Rows from block 2 of the fusion encoder of a small model that answers yes/no questions on an image's attributes, named by matrix and row number. Rows with one number belong to one neuron. Each number is 128 + 24 x the weight over its row's rms, rounded and kept within 0 to 255. All counts start at 0.
After each neuron's rows are labels from the 100 texts, of 14976, where the neuron reaches its highest value: "tokens" is the input token at the peak. Only what is clearly more common there than usual is listed. The data: pen-drawn characters of a made-up script with 800 signs. In brackets: how many of the 100.
# fc1: MLP up (fusion_encoder.blocks.2.mlp.fc1.weight, 1024x256), inputs 128-255
# fc2: MLP down (fusion_encoder.blocks.2.mlp.fc2.weight, 256x1024, transposed), outputs 128-255

fc1.417 [126 109  97 124 138 160 105 138 119 143 108 121 100 161 126 156 177 109 133 135 155 119 114 149 121 103 124 152 150 104 147 123 123  93 127 111 115 104 124 131 105 126 159 138  79 111 168 136 129  81 136 109 138  95 142  98 132 124 154 184 118 144 113 125 133 120 135 140 105 169 151 101 126 172 127 155 163 135  93 110 138 106 120 159 170 139 142  85  90 141 134 131  99 108 106 109 153 174  97 126 123 132 118 103  91 109  96 144 134 111  93 114 189 173 133 147 129 132 184 173 139 160  90 118 122 116 155 143]
fc2.417 [128 153 133 103 105  90 103 124  96 131 115  92 139 129 102 137 112 151 117 100 180 127 132 131 130 165 120  85 111 137 136 116 130 131 135 129 154  99 166  85 143 142 113 103 188 105 128 101 112 133 165 137 132 124 138 137 144 157 132 142 109 124 117 144 161 110 117 118 149  63 134 125 165 173 189  87  96 138 112 139 155 129 121 156 130 131 126 115 128 159 170 144 138 101 144 125 172 133 149 127 127 128 162 144 116 146 143 141  97 142 144 125 148 141 176  81 123 102 122 135 122 111 121 132 137 127 123 133]
tokens: "a curved stroke" (43); "four strokes" (35)

fc1.246 [128 115 143 132 102 118  55 147 149 143 133 103 124 122 124 147 118 142 124 125 127 133 140 140 101 165 106 115  98 122 107 153 124 106 113 103 147 133 149 120  82 134 130 106 119 139 128 108 128 164 173 101 122  70 127 114 146 127 160  74 100 163 147  79  86 163 115 175 170 148  92 135 123 121 126 159  92 125 140 153 128 129 107 127 150 159 101  63 120 160  94 132 184 129 127  92 144 133 132 115 118 120 125 112 114 125 151 126 130 168  79 143 158  93 136 137 115  95 129 148 149 131 120 105 147 145  84 151]
fc2.246 [132 140 121 119 128 124 137 125 156 124 139 133 137 140 116 121 128 144 169 103 160  88 139  71 119 122 150 154 132 159 101 146 156  92 142 130 119 148 149 132 114 134  92 144 116 147 149 114  77  78 135 152 118 106  87 193 118 112 174 124 111 123 149 163 111 102 151 152  90 143 123  98 121 168 117 109 149 158 132 153 135 131 116  96 106 122  80 109 134 157 174  88 115 105 117 153  97 114 108 131 158 127 137 127 161 125 108 146 108 132 132 118 127 133 157 116  93 150 137 120 145 149 129 168 115 146 132 126]
tokens: "thick pen" (100)

fc1.501 [130 125 106 185 119 156 117 142 145 124 146 108 140 101 117 108 153 133 172 141 115 183 138  84 117 102 123 114 122 121 161 138  94 132 172 165  99 122 137 101 121 122 130 148 138 134 161 157 161 164 150 130 108  90 139 139 126 146 138 113 135 142  89 105 120 162 104 145  84 123 106  97 125 131 159  76 135 112 117  65 122  95 150 144 127 145 131 130  95 137 150  70 127 134 107 140 119 127  87 153 183 141 140 153 136 128 178 137 136 101 137 125 150 161 153 124 133  88 148 119 137  77 107 116 156 104 137 172]
fc2.501 [152 129 135 122  89 131 162 139 103 139  79 122 132 139  98 111 144 147 145  99 171 154 125 120 152 128  87  97  85 189 145 134  78 121  64 110 152  93 117 124 110 175 123 102 154 165 116 106  93  88 110 107 155 147 106 148 135 125 106 112 133 136 126 131 152 142 113 174 105 177 124  92 110  83 124 156 161 125 147 139 157 130  97 116 137 100 110 149 113 106 125 134  82 114 181 174 127 140  88 120 119 159  66 127 152 117 110 118 143 106 156 118 136 143 136 151 109 116  98 145 169 167 144 121 172 142 145 159]
tokens: "a curved stroke" (86)

fc1.82 [132 126 112 117 171 106 121 117 178 113 141 134 162 128 126 160 100 110 177 151 100 158 131  91 137 130 128 144 136 110 150 111 119 104 121 132 118 148  86 107 133 146 120 138 160 131 143 126  59 106 114 120 145 149 159 101 125 130 123 102 153 114 119 108 132 116 147 132 161 100 108 108 163 157 101 167 160 127 131  91 109 107 147 144 116 131 152 121 154 104  78 156 101 143 149 104 122 110 172 106 123 101 126 114 149 136 144 104 108 135  88 162 117 107  86  93 154 108 181 174 124 145  70  96 125  88 125 151]
fc2.82 [127 133 139 182 159 114 117  94  85  94 102 140 136 128 116 129 165 121 126 179 150 160 147 147 162 121  87 138 117 143 136 124 121 116 148 139 148 121 145 129 139 134  86 147 102 106 126 139 114 121  77 135 150 121 148 117 125 135 134 151 145 161 166 153 132 143 161 109 130 166 135 108 112 123 125 200 161 111 172 105 210 136 153 157  99 137 122 142 163 154 100 137  99 152 115 123  84  96 106 136 158 148 135 115 116 101  83  86 148 147 111 153 114 177 117 106 152  91 102  70 138 140 131 163 153 124 148 123]
tokens: "a curved stroke" (56); "dark on light" (44)

fc1.6 [119 115 147 114 129 118 106 169 127 161 133 134 131 132 136 145 120 121 148 105 109 106 118 153 131 118  86  87 107 127 136 134 139  83 128 114 121 158 159 125 118 138 142 165  77 103 113 128 102 119 119 118 127 163  90 122 137 118 133 131 137 156 132 124  96 159 159 119 157 131 156 116 160 115  89 135 167 117 145 118 145  87 130 110 117 121 129 128  80 106 135 119 135 137  97 129 129 110  96 129 167 148  95 150  96 105 105 101 101 165 132 134 156 139 121 127 141 120  98 170 113 135  86 122 152 131 152 146]
fc2.6 [125 106 177  91 129 118 149 150 133 153 136 116 178 116 178 111 124 125 144 124 116 142 153 103 175  75 159 142 149 154 124 134 134  89 131 119 139  98 147 143 154 125 119 133 114  84 151  71 111 126 112 111 108 151 131 175 128 113  46 126 185  79 116 100 129 150 116 124 115 107 146 139 107 153 167 147 117 142 132 133 126 153 115 126 142 120 181 153 132 120 149 127 134 144 167 128 127 141 190  99 110 136 118 102 114 148 113 141 153 153 139 152 176 115 101 142  95 109 124 109 174 158 106 138 174  88 147 125]
tokens: "thick pen" (25); "only straight strokes" (25)

fc1.163 [147 113 151  94  93 118 132 129 119 142 153 103 121 102 102 114 151 146 145  75 111 108 133 137 141  96 111 143 118 106 138  99 114 150 149 175 140 123 127 163 125 155 122 155 132 125 126 151 106 155 120 148 119 114 108  83 165 130  92 116 154 124 145 166 115 129 122 123 124 111 159 141 137 132 147 124  86 112 119 133 119 133 164 117 120  86 121 101 117 149 177 166 116 175 175 120 103 140 106 135 125  52 129 139 128 125 118 130 110 130 146 131 112 164 171 149 172 129 139 139 166 109 113 106 119  60 158 122]
fc2.163 [123 133 121 126 136 146 127 150  75 137 141 151 110 134 135 115  88 115 102 127 139 131 153 136 161 171 102 106 157 145 128 100  81  97 116 111 135 142 126 143 125 120 140 109  95  70 104 140 178 140 184 133 121 102 158 137  97 134 152 128 127 188 119 158 136 133 125 113 134  90 136 129 122 129 130 123 153 152  99 169 154  98 120 112  78  99 122 158 170 103 128 110 110 110  78 114 106 106 159 152 129 122 179  82 144 127 124 100 118  76  78 161 103  94 134 125 147 118 131 120 105 118  96  91 117 109 100 109]
tokens: "four strokes" (59)

fc1.705 [115 146 168 159 134  74  90 148 181 107 144 125 144 147 113 139 138 135 115 129 157 158 132 129 125 144 142 132 128 126 176 103 141  66 142 163 110 134 130 149 142 141 113 116 143 147 114 150  93 134 124 148 132 124 107 135 153 121 131 143 126 116 130 134 140 127 125 104 138 114 160 115 106 101 180 160 121 115 120  99 151 114 111 132 129 100 132 111 108 136 160 148 143  98 123 100 157 127  99 135 135 138 167 149 152 143 102  90 164  84 118  86  95 131 143 140 140 139  83 137 148 146 171  54  85 133 121 135]
fc2.705 [132 146 107 110 128 151  85 160 136 104 124 136 187 137 121 148  99 159 117  71 106 167 117 103 151 153 140 109  97  92 102 115  88 111 134 158 148  72  98 105 132 143 143 150 157 114 125 110 105 155 116 119 135 129 128 169 137 107 184 125 137 140 109 125 129 166 160 112 129 151  99 122 154 139 122 114 131 124 137 122 165 105 124 108 107 137 115 144 133 154 158 134  79 148 151 154 124 120 144 117 105 165 122  92 158 156  77 113 125 106 136 125 142  89 129  99 129 125 156 115 166 187 156  94 115  95 135 129]
tokens: "a curved stroke" (54); "four strokes" (19)

fc1.621 [103 131 105 132 176 104 138 114 115 142 138 139  77 111 146 124 115 147  98 125 144 120 114 169 139 133 117 141 147 105 138  84 150 121 165 128 140  69 116  75 136 165 170 101 133 151 120 124 117 119  72 107 115  66 120  87 131 107 171  98 122 100 100 131 111 124 149 138 107 139 131 172 126 123 129 136 120 108 135 119 191 133 111 130 145 107 117 114 137 135 131 140 119  94 114 141 113 154 143 114 127 141 113 121 147 192 145 164 154  97 160 123 122 129  88 141 137 111 124 164 138  93  60  89 148 116 100 161]
fc2.621 [107 117 138 125 138 186 108 162 155 166 128 154 188 124 127  70 133  88 140 151 140 132 124 117 137 150 146 139 154 129 134 136 157  85 129 112 166 150 169 134 102 136 141 159 127  86 151 113 118 162  90 116 124 124 132  73 136 162 179 174 124 131 173 140 152 125 112 109  82  99 100 127 139 107 137 145 158 101 146 135 134 167 113  98 135  56  90 120 129 126 118  83 121 122 136 130 139 120 121  66 123  98 106  80  86 142 100 157 120 146 143 190  97  94 140 142 114 110 161 110 117  98  88 112 164 124 126  99]
tokens: "dark on light" (98)

fc1.220 [120 131 166 149 165 155 156 118 134 164 115 117 147 133 101 101 119 117 111 147 118 153 112 118 170 116 113 119 156 145 107 156 128 107  86 129 142 158 189 129 119 140 100 107 122 152 173  94 101 156 115 116 162 141 141 172 107 109 177  78  92 123 137 134  91 108 164 139  98 144 137 151 166 124 174 134 140 114 145 134 138 106 121 110 124 137 124 125  90 149 131 137 138 115 170 133 130 122 136 138 104  89  79 159 163 118 105  78 108 118 132 125 162 165 165  69 152 155 111 109 112  82  85 157 107 132 134 108]
fc2.220 [144 137 123  93 116  97  88 142 124 122 120 134 141  84 116  99 182 120 136 121 109  83 148 142  86 140 128  80 105 130 122 148 127  91 137 139 133 173 126 162 126  98 147 155 126 152 119 125 120 149 113 119  96 102  64 127 108 115  89 159 173 155 145 133 119 119 116 108  89 113 141 113 157 120 111 128 108 131 130  91 103 140 165  85 103  71 133  75 121 112 142  85  97 115 149 117  98 130  94 138 110 130 116 110 175 133 120 141 102 132  95 155 139 126 124 103 121 153 158 129 132 126 129 132 168  86 134 157]
tokens: "thick pen" (93)

fc1.742 [114 139 126 150 120 130 152 134 118 120 121 128 134 120 125 133 139  96 130 142 134 142 103 107  77 155 155  98 159 110 140 106 160  98  92 172 124 132 154 164 121 102 156 112  99  79 162 109 131 128 120 108 105 113 157 163 106 180 117 172 113 133 124 175 142 142 101 113 156  87  99 129 149 182 102 162 119 100  85 100 144 106 120 113  99  99  99 100 124 124 133 134 188 115 126 122 136 114 147 121  96 147  98 148  56  91 149 147 125 106 109 170 114 146 154 130 110 104 107 107 127 190 113 126 125 154 130 134]
fc2.742 [132 132 124 100 142  99 120 157 116 120 147 137 151 141 115  96 104 109 136 143 112 124 119  68 135 115 109 142 124 123 140 140 146 158 113 129 154 136 140  60 133 131  81 142 128  86 117 144 147 122 135 111 114 136  79 174 108 116 161 128 122 135  97 109 100 108 131 109 171 134 121 131 111 101 112 116 105 160 130 115 183 145 152 101 117 159 157 193 164 156 114 136 131 152  94 125 190 117  73 155 122  71 110 174 166 139 143  76  97 135 183  98 118 148 149 170 122 103 135 138 140 148 119 134 142 140 137 131]
tokens: "three strokes" (43); "only straight strokes" (13)

fc1.418 [108 123 121 111 155 103 164 106 102  97 124 121  92 158 172 125 148 117 135 161 137 171  90 117 133  83 119 155 105 112 105 173  87 105 105 150 116 116 162 107 120 158 134 105  97 113 146 160 119 158 135 168 117 119 123 140 139 152 131 107 188 126 151 137  96 145 112  99 161  73 123 133  81 150  93 127 120 149 126 141 124 125 115 133 114 158 118 137 120 122 150  79 124 138 103 180 109 173 132 126 145  92 166 136 135 131 137 167 141 122 128 140 110 112 134 120 163 128 167 151 103 175 140 113 119 110 166 130]
fc2.418 [127 144 136 120  84 151 149 170 120 122 122 177 138 140  86 108 143 111 120 161 186 167 106 109 136 133 103 154 126 111  98 103 104 104 149 154 124 142 134 120 184 130 132 148 161 158 129 135 113 159 148 173  98 132 195 141 102 152 171 115 102 158 144 135 124 159 156 143 109 128 180  97 115 102 113  91 140 113 146 137 139 121 122 123 155 140 105 140 123 169  91 140 117 132 137 132 134 129 136 113  73 119  90 120 154 121  76  64 104 140 119  81 169 116 137 138 124 141 122 116 131  64 136 134 133 147 125 119]
tokens: "three strokes" (61)

fc1.45 [134 139 168 136 149 103 125 150 155 172 145 141 148 142  66 130 153 113 155 154 147 102 143 102 129  77 118 133 136 128 147 107 110 107 133 153 122 125 150 115 149  96  88 126 191  97 162 110 126 113 126 105 132  89 132 101 113 108 165 112 111 109 157 141 111 145 121 141 185 129  83  94 154 136 148 121 115 135 156 146 135 148 151 141 128 173 104 137 148  99 126  99 109 160 123  84 117 110 145 130 107 144 141 111 143  98  96 114 139 104 119 100 116 126 139 116 153 154 135 127 172 127 120  94 106 133 131 145]
fc2.45 [126 114 143 152 147 180 170 137  96 124 100  94 148 103 129 120 117 136 165 101 110 158 119 108 148 125 113 105 111 123  94 152 159 139 127 116 152 106 112 155 126 151 121 124 118  96 125 162 107 140 128 139 171 125 133 115  84 122 150 111 180 124 160 128  75 140 117 105 140 125 103 150 126 146 122 104 124 122 169 133 158 146 124 120 137 153 176  91 112 135 149 121 128 118 103 142 117 157 116  92 151 135 112 137 101 165 130 149 157 131  97 105  97 153 123 135  97 128 168 113  98  96 129  92 112 134 161 173]
tokens: "dark on light" (87)

fc1.750 [111 142 116 128 120 138 122 136 119 104 178 128 122 158 101  97  97 113 103 100 106 157 127 130 126 127 151 173  78 138 108 196 141  85 125 115 183 133 137 158 133 166 135 138 106 187 103 137 105 125 182 138 167 138 147 103  81 142 151 124 120 125 123 147 106 104 132 136 105 122  93 140 125 108 148 166 125 110 111 146 132 119 126 127 126  77 105 109 171 108 110 127 110 126 136 183  79 102 142 130 140 132 151 102 158 125 116  59 115 153 105 135 138 123 116 115  91 114 163 116  82 149 206 150 130 133 130  99]
fc2.750 [115 142 132 123 139 138 151 118 109  66 141  64 163 143 148 146 142 133 185 149 127 120 149 132 132 159  78 112 121 132 137 143 138  95 131 136 106  92  98 158 103 142 133 136  99 136 154 143 140 160  98 118 126 206  96  99 138 143 138 125 137 122 151 129 106 120 164 106 138 105  99 131 101 128  91 147 131 138  73 121 149 141 133  78 149 163 125 128 124 137 100 159 122  90 108 129 155 134 152  89  75 133 152 130 153 157 120 142 169 111 145 117 140 129  87 156 132  83 144 106 117 123 145 132 129 188 147 129]
tokens: "four strokes" (69)

fc1.151 [122 124 113 122 116  94 124 110 149 148 136 144  92 153  92 110 140  69  70 110 143 145 135 111 160  99 106 127  75 122 101  76 131 113  97 112  92 132 112 108 141 113 135 100  90 139 129  89 142 148 141 130 113 120 108 118 151 120 156  91 133 111 122 118 146 129 105 127 117 151 141 153 134  91 166 118 107 150 120 124 128 103 163 138  48 165  84 133 134 134 145  97 135 112 165 103 150  93 139 134 116 136 115  93 108  82 148 151 108 186 141 128 146 110 119 168 143 104 120 140  85 107 143  98 148 120 144  82]
fc2.151 [106 135  83 156 153  83 130 147 125 106 154 117 149 120 173 126 134 120 147  87  99 134 140  95 159  92 152 104 134 172 119 103 110  58 156 124 116 159 126 128 136 116 107 124  77 135 141 112 131 153 130 117  97 122 136 113 164 127 147 136 104 183 141 143 129  97 146 165 128 128 129  94  98 156 166  85 146 170  94 143 119  86 126 134 129 125  90 126 152 148 125 159 178 118 135 134  89 150 138 118 150 132 125 148 109 108 114 114 141 169 165 126 136 126 131 107 112  95 134 153 125 158 139 109 119  85 135 139]
tokens: "thick pen" (100)

fc1.715 [ 80  86 128 123 137 144 118 112 147 118 100 101 121 134 163  96 113 120 142  87 125 114 141 145 132 148 132 134 161 114 135 119  91 107 147 181 125 146  79 137 153 130  95 155 172 106 117 144 126 129 125 116 120 139 135 113 154 182 162 135 122 183 121 151 124  93 148 165 138 130 168  91 135 171 141 113 156 123 119 118 102 131 125 137 121 140 159 121 106 110 148 116 103 134 119 188 164 120 137 103 142 111 147 124  90 131 136 168 141 155 168 147 120 152 120 118 165 125 156 153 115 152  97 121 118 126 141 119]
fc2.715 [138 130 107 104 111  76 140  98 112 145 151 169 115 146 138 102 162 143 101 146 100 125  85  93  84 192 120 162 138 120 115 157 113 123 123 166 135 151 104 144 163 123 134  86 105 103 169 131 111 139 160 133 115 144 116  97 179 162 119 126 143 107 110 150 167 115 132 116 135 127 135 134 133 156 129 129  87 159 105 105 129 152 130 109 143  95 152 138  62 176  99 163 120 101 114 166 151 153 132 138 116  85 116 107 113 193 138 142 100 121  91  96 112 115 141 113 126  97  83 161 121  83 142 155 107 109 113 140]
tokens: "four strokes" (52)

fc1.632 [130 146 142 124  86 100 176 133  97 125 144 117 122 119 113 143 132 196 142 130 157 169 137 123  92 127 151 144 172 110 138 132 111 131  76 106  96 146 122 165 155 141 148 115  91 108  80 148 132 122 122 151  70  97 129 143 119 135 153 123 142  88 104 136 153 100 113 118 153  89 105 113 126  87 121 166 142 130 125 137 126 141 171 131 130  71 127 109 121 158 138 105 126 125 146 134 170 108 163 106 126 176 136 115  98 107 171 160 164 125  86 124  97 141 142 110 145 133 136 152 116 138 167 122 103 137 132 134]
fc2.632 [113 119  86 149 128 133  99 161 129 175 125 159 133 145  76 117 134 166 139  85 105 139 124  98 148 136 102  84 120 142 104 145 145  98 126 125 162 148 120  81 107 146 109  88 183 166 118 143 105 137 123 137 137 136 127 133 112 119 101 131 104 108 106 145 120 132 156 150 124  97  98 127 161 139 128 184  85 145 130 118 129 113 141  92 136 107 146 101  89  90 102 141 145  98 145 122 157 100 132 125 138 122 177 117 147 102 140 130 128 125 141 121 147 121 125 121 119 141 142 112 135 106 121 152  92 120  99 143]
tokens: "thin pen" (81); "only straight strokes" (15)

fc1.640 [149 129 155 116 127  79 102 141 160 108 173 155 149 147 135 161 133 152 126  97 182 114 153 157 116 117  98 150 141 154 167 164 106 144 127 101 157 124 114 133 104 139 122 121 131 123 123 154 130  94 120 103 117 137 126 128  59 138 110 133 154 178 133 121 134 183 121 105 161 113  94 149 135 129 148 127  39 116 152 149 143 138 127 130 106 156 122 113 118 107 111  95 114 108  74 134 109 149  75 115 105 124 137  88 102 154 120 119 149 111 123 124 125 175 145 105 138 167 180 132 164 135 124 118 115 117  82 122]
fc2.640 [169 148 129 136  98 143 120 116 131 138  92 132 101 108 141 129 139 148 146  90 147 148 111 164 156 110 120 136 134 105 129 152 130 177 151 118 103 137 162 156 149 146 148 136 130 126 125 179 132 144 142 117 139 123 149 179 154 146  99 122 112 149 111 116 116 128 152 136 117  98 104  88 142 149 132 146 107 130 123 127 122 210 133 108 123 134 111 147  93  99 124 133 136 117 178 167 129 153 132 117 135 122 115 181  93 132  94 138 124 155 119  93 150 107 123  75 144 194 137 115 146 151  75 137 128 115 102 133]
tokens: "dark on light" (100)

fc1.69 [158 122  94 129 189 117 128 104 129 121 109 149 123 116 130 103  93 114 130 123  77 182  98 151 110 150 115 176 100 156 115 133 139 121  89 101 177 114 116 131 130 137 103 114 160 103 107 121 144 161 110 115 121 159 108 114 131 109 126 137  92 145 184 127 159 158 154 112 147  96 131 140 172 104 118 125 114 132 138 117 151 147 104 118 126  92 127 146 134 140 130 114 129 121 125 122 123  64 129 110 124 122 110 162 154 142 125  84 126  92 119 136 157 123 146  99 120 128 131 134 125 115 121 113 136 153 107 152]
fc2.69 [ 81 140 143  97 105 178 115 135 141 154 116 103 108 170 127 116 152 168 123 129 117 109 135 115 127 200 146 164 138 122 110 121 150 110 127 170 137  97 148 102 108 153 163 176 122 133 105  82 130 142  84 111 155 137 128 133 134 137 131 133 141 120 139 126 134  93 161 121 106 142 108 133  89 158  86 114 146 118 170 133 135 143 119 131 145 115 139 119 106 125 147 139  98  88 120 144 162  91 126 128  93 138  87 105  98 108  86 130 136 126 143  87 148 143 142 183 162 121 108 141 146  88 145 102 121 149 130 136]
tokens: "dark on light" (64)

fc1.10 [140 118 129 159 134 144 146 117 114 106 159  95  64 111 127 161  84  96  88 165 132  95 123 134 112 167 141 114 172 133 159 149 116 156 131 161 160 139 143 118 108  88 145 162 172 122 140 176 169 106  98 141  84 133  98 110 178 101 117 111 113 121 130 159 138 123 128 129 104 129 148 181 138 148 137 125 116 118 113 124 125 145 119 161 131 163  78 112 120 165 125 121  94 120 136 121 183 167 156 116 174  97 113 103 139 109 119 156 151 120 123 119 132 125 133  80 104 132 146 163 127 118 156 119 110 107 126 120]
fc2.10 [109 127 151  85 111 119 143  95 102 145 130 122 118  98 115 127 130 122 142 121 104 122 121 119 118 168 118 105 164 121 113 105 168 121 160 121 151 144 101 126 124 120 106 124 149 101 103 132 137 136  84 138 141 125 145 111 136 143 123 148 105 140 133 119 152  79 196 156 168 150 108 170 124 130 144 117  84 172 130 126  93 126 104 162 100 141 148  87 147 130 123 158 146 138  91 122 146  73 127 116  85 131  83 128 108  96 145 149 118  70 142 108 158 106 192 160  82 149 144 114 168 129 118 137 153 128 130 117]
tokens: "four strokes" (75)

fc1.382 [132 164  96 111 116 108 159  93 148 143 117 138 167  88 139 180 145 171 132  94 185 149 109 121 152 146 106 172 140 157 101 108  83 110 102 119 158 156  87 118 143 105 105 108 126 163 115  79 104 120 117 121 142 153  91 130 137 152 122 139 129 127  86 148 150 112  74 131 125 145 142 109 131 105 130  97 105 129  93 129 132  87 120 133 154 143 112 102  91 128 185 149 114 151 121 163 109  88 140 168  92  96 111 125 133 112 104 174 122 125 131  86 135 137 139 121  89 120 122 178 119 145  78 120 116 157 121 124]
fc2.382 [ 79 159 145 122 100 101 129 151 111 114 119 107 101 115 161 120 112 161 163 171 154 151 123  97 178 115  62 107 106  95 137 135 164 108 136 120 154 122 140 190 143 126 108 133 157 106 114 132 147 149 119 144 147 140 115  74 134 131 135 112 150 155 150 136 110 147 128 142 145 113 142 113 146 126 114  99  77 133  82 136 128 157 150 167 155 119 123 130 150 116 135 133 120 106 115 116 140 166 155 136 152 100 111 145 113 185 113 110 142 145  95 174 114 139 120 133 126 122 105 124 153 132 102 140 170 118 149 126]
tokens: "a curved stroke" (63)

fc1.37 [155 119 108 102 114 103 113 132 176  96 133 130 117 169 127  89 134 131 149 144 122 161 113 155 151  98 173 130 126 128 112 114 144 132 112 131 101 132 170 147 134 157  78 129 110 119 112 155 118 171 182 147  96 109  90 156 158 125 138 171  97 145 143 135 123 142 123 134 110 119 132 152 135 142 132 128 139 120 121 145 135 153 148 137  85 154  94 168 166 166 120 130 101 135 115 111 115 111  82 127 126 162 143 140 112 120 136 133  99 196  74 128 129 119 151 145 133 104 126 140 131 142 118 121 125  92 132 152]
fc2.37 [108  96 104 131 129 127  91 153 123 123 158 109 107 125 134 197 153 137 145 129  88  95 104 157 129 158 120 130 143 116  72 123  79 117 134 116 125 128 123 122 151 191 126 136 160 160 157 142 186 160 145 158 159 105  99 146 126 134 164 123 126 141 153  85 104  99  81 150 158 119 155 149 147  80 148 139 135 106  65 149 164 137  95 176 139 136  86 135 126 123  93 133 102 129 159 128 119 149 104 134 162 150 129 130  91  98 116 114 137  98 161 134  99 176 154  88 122  86 135 132 132 158  94 102 126 137 108 111]
tokens: "thick pen" (91)

fc1.211 [123 170 115 156 128 136 181 130 122 166 136 131  92 143 109  79 132 117 135  75 125 122  94  88 134 137 129 143  92 126 126 156 112 145 126 160 127  91 161 138 153 148  92 130 128 125 127 115 139 149 113 114 120 118 146 122 126 120 143 133  97  95 134 129 120 151  49 123 112 117 113 126 130  95 167 137 122 130 140 185 122 136 155 147 156  89  99 113 121 148 156 141 121 133 144 159  62 126 114 152 150 112 109 110 121 123 120  99 125 111  94 138 146 129 150 119 143 123 141 121 136 147 135 109 129 109 149 138]
fc2.211 [133 127 122 116 127 107 112 133  71 149 135 122 132 105 127 111 139 121 140 170 115 131 116 146 148 112  64 130 146 108 125  91  68 162 121 154 111 103 119 127 113 132 116 137 106 147  86 127 108 129 150 146 131 124  87 157 144 106  92 134 148 137 148 125 136 148  98 105 117 102 140 168 147 100 138  93 140 134 122 162 126 102 166 131 109 124 128 169 115 148 128 114 105 128  89 170 134 145 101 125 129 161 120 109 147 146  93  71 139 116 148 175 156 108 123 120 131 146 132 135 101 140 157 143 125 170 130 125]
tokens: "a curved stroke" (67); "dark on light" (32)

fc1.426 [161 129 165 143 114 134 113 153 131  94  87 128  77 131 108 113 104 148 155 118 120 128 117 142 139 119 118 106 110 160 171 141 172 113 110  99 131 124 122 158 168 127 115 153 123 114  99 132 131 104 187 115 152 125 144 152 137  92 124 149  93 129 168 144 133 136 162 134 121 117 137 149 143 135 136 119 121 108 143 125 119 119 114 154 161 128 101 113 125 105 107 151 159 105 124 144  93 115 136 104 125 116 164 151 123 158 100 133 132 115 110 128 134 188 107 181 147 137 122 139 132 159 102 147  93 116 158 115]
fc2.426 [193 158 117 145 165 143 132 120 106 171 167 116 142 171 132  85 118 117  99 137 135 176 125 131 100  95 129  86 153 129 104 134  80 108 138 117 152 109 143 111  76 140 157 187 148 117 131 134  97 121  98 172  57 127 120 115 125 132 138 108 131  95 142 127 110 144 100  98 121  83 111 125 132 141 128 152 104 116  95 139 111 127 104 120  95 126 130 116 133  92 136  42  97 105 107 141  95 123 126 151 133  95 138  87 153 130 153 142 139 166 119 164 116 100 150 151 130 110 113 165  93 143  99 104 151 145 119 133]
tokens: "thick pen" (100)

fc1.248 [139  87 124 126 162 131 135 116 108 151 120 145 133 105 129 105 154 164 114 122 109  82 126 169  79 134  99 124 128  94 108 113 159 195 105 149 143 108 167 123 119 129 108 108  89 141 107 100 117 140 145 127 125 152 128 145 144 140 128 101 100 140 115 132 147 106 145 146 163 131 121 166 144 152 106 153 189 147 113 131 145 156 131 128 152  75 129 120 124 125 116 103 126 133  93 128 141 126 131 103 154 148 145  70 127 138 124 143 134 131 156  98  84 124  96 140 132  93 148 131  98 136 151 180 127 130 104 117]
fc2.248 [167 135 145 158 123 151 124 146 125 129  96 113  93 130 142 145 129 128 122 149 139 188 143 144  93  99 155 111 110 146 143 106 109 101 131 132  38 112 137 136 139 120 137 135 135 110 121  93 117 121 140 136 132 110 154 161 110 100 101 104 124 128 130 123  79 103 158 136 112 116 141 123 113 155 107  89 162 174 155 117 164 130 132 156 147 117 157 133 149  98  95 141 109 132 141 142 178 178 100  92  83 143 117 144 200 142 167 126 112  89 128 105 112 112 128 110 154 127  94 122  97 133 138  97 138 141 126 177]
tokens: "four strokes" (88)

fc1.173 [126 100 121  99 181 103 110 146  90 157 154 131 155 147 138  89 105 107 156 156 131 114 129  55 137  76  94 111 205 125 168 141  69 125 129  84 152 103 167 127 171 139 114 128 123  96 112 122 140 135 126 142 125 115 176 126  89 141 137 150 175 177 102 103 116 110 105 137 138 135 159 111 120  89 122 106  83 152 103 153 109 126 138 114 169 168 142 103 147 114 103 115 123 147 130 128  91 119 171 167 170 136 148 145 120  86 114 101  99 143 153 110 135 181 101 124 107 155 130 126 114 150 140 137 124 108  97 110]
fc2.173 [145 120 134 122 113  95 191  92 167 122 103 112 123 151 123 122 184 140 118 134 138 105 117 134 113 175 119  76 153 131 107 156 122 118 129 146 147 108  79 100 111 116 191 110 163 135 124 120 138 134 125 124 133 109 127 121  99 126 138 105  80 130 147 156 151 122 155 130 105 127 110 126 159 170  93 123 107 133 146 120 137 135  62 121 167 158 127  74  80 160 133 136 188 113 107 145 122 101 119 172  67 166  98  68 148 125 143 112  91 132 166 154  94  97 126 134  90  95 129 125 135 115  98 105 132 144 112 149]
tokens: "three strokes" (91)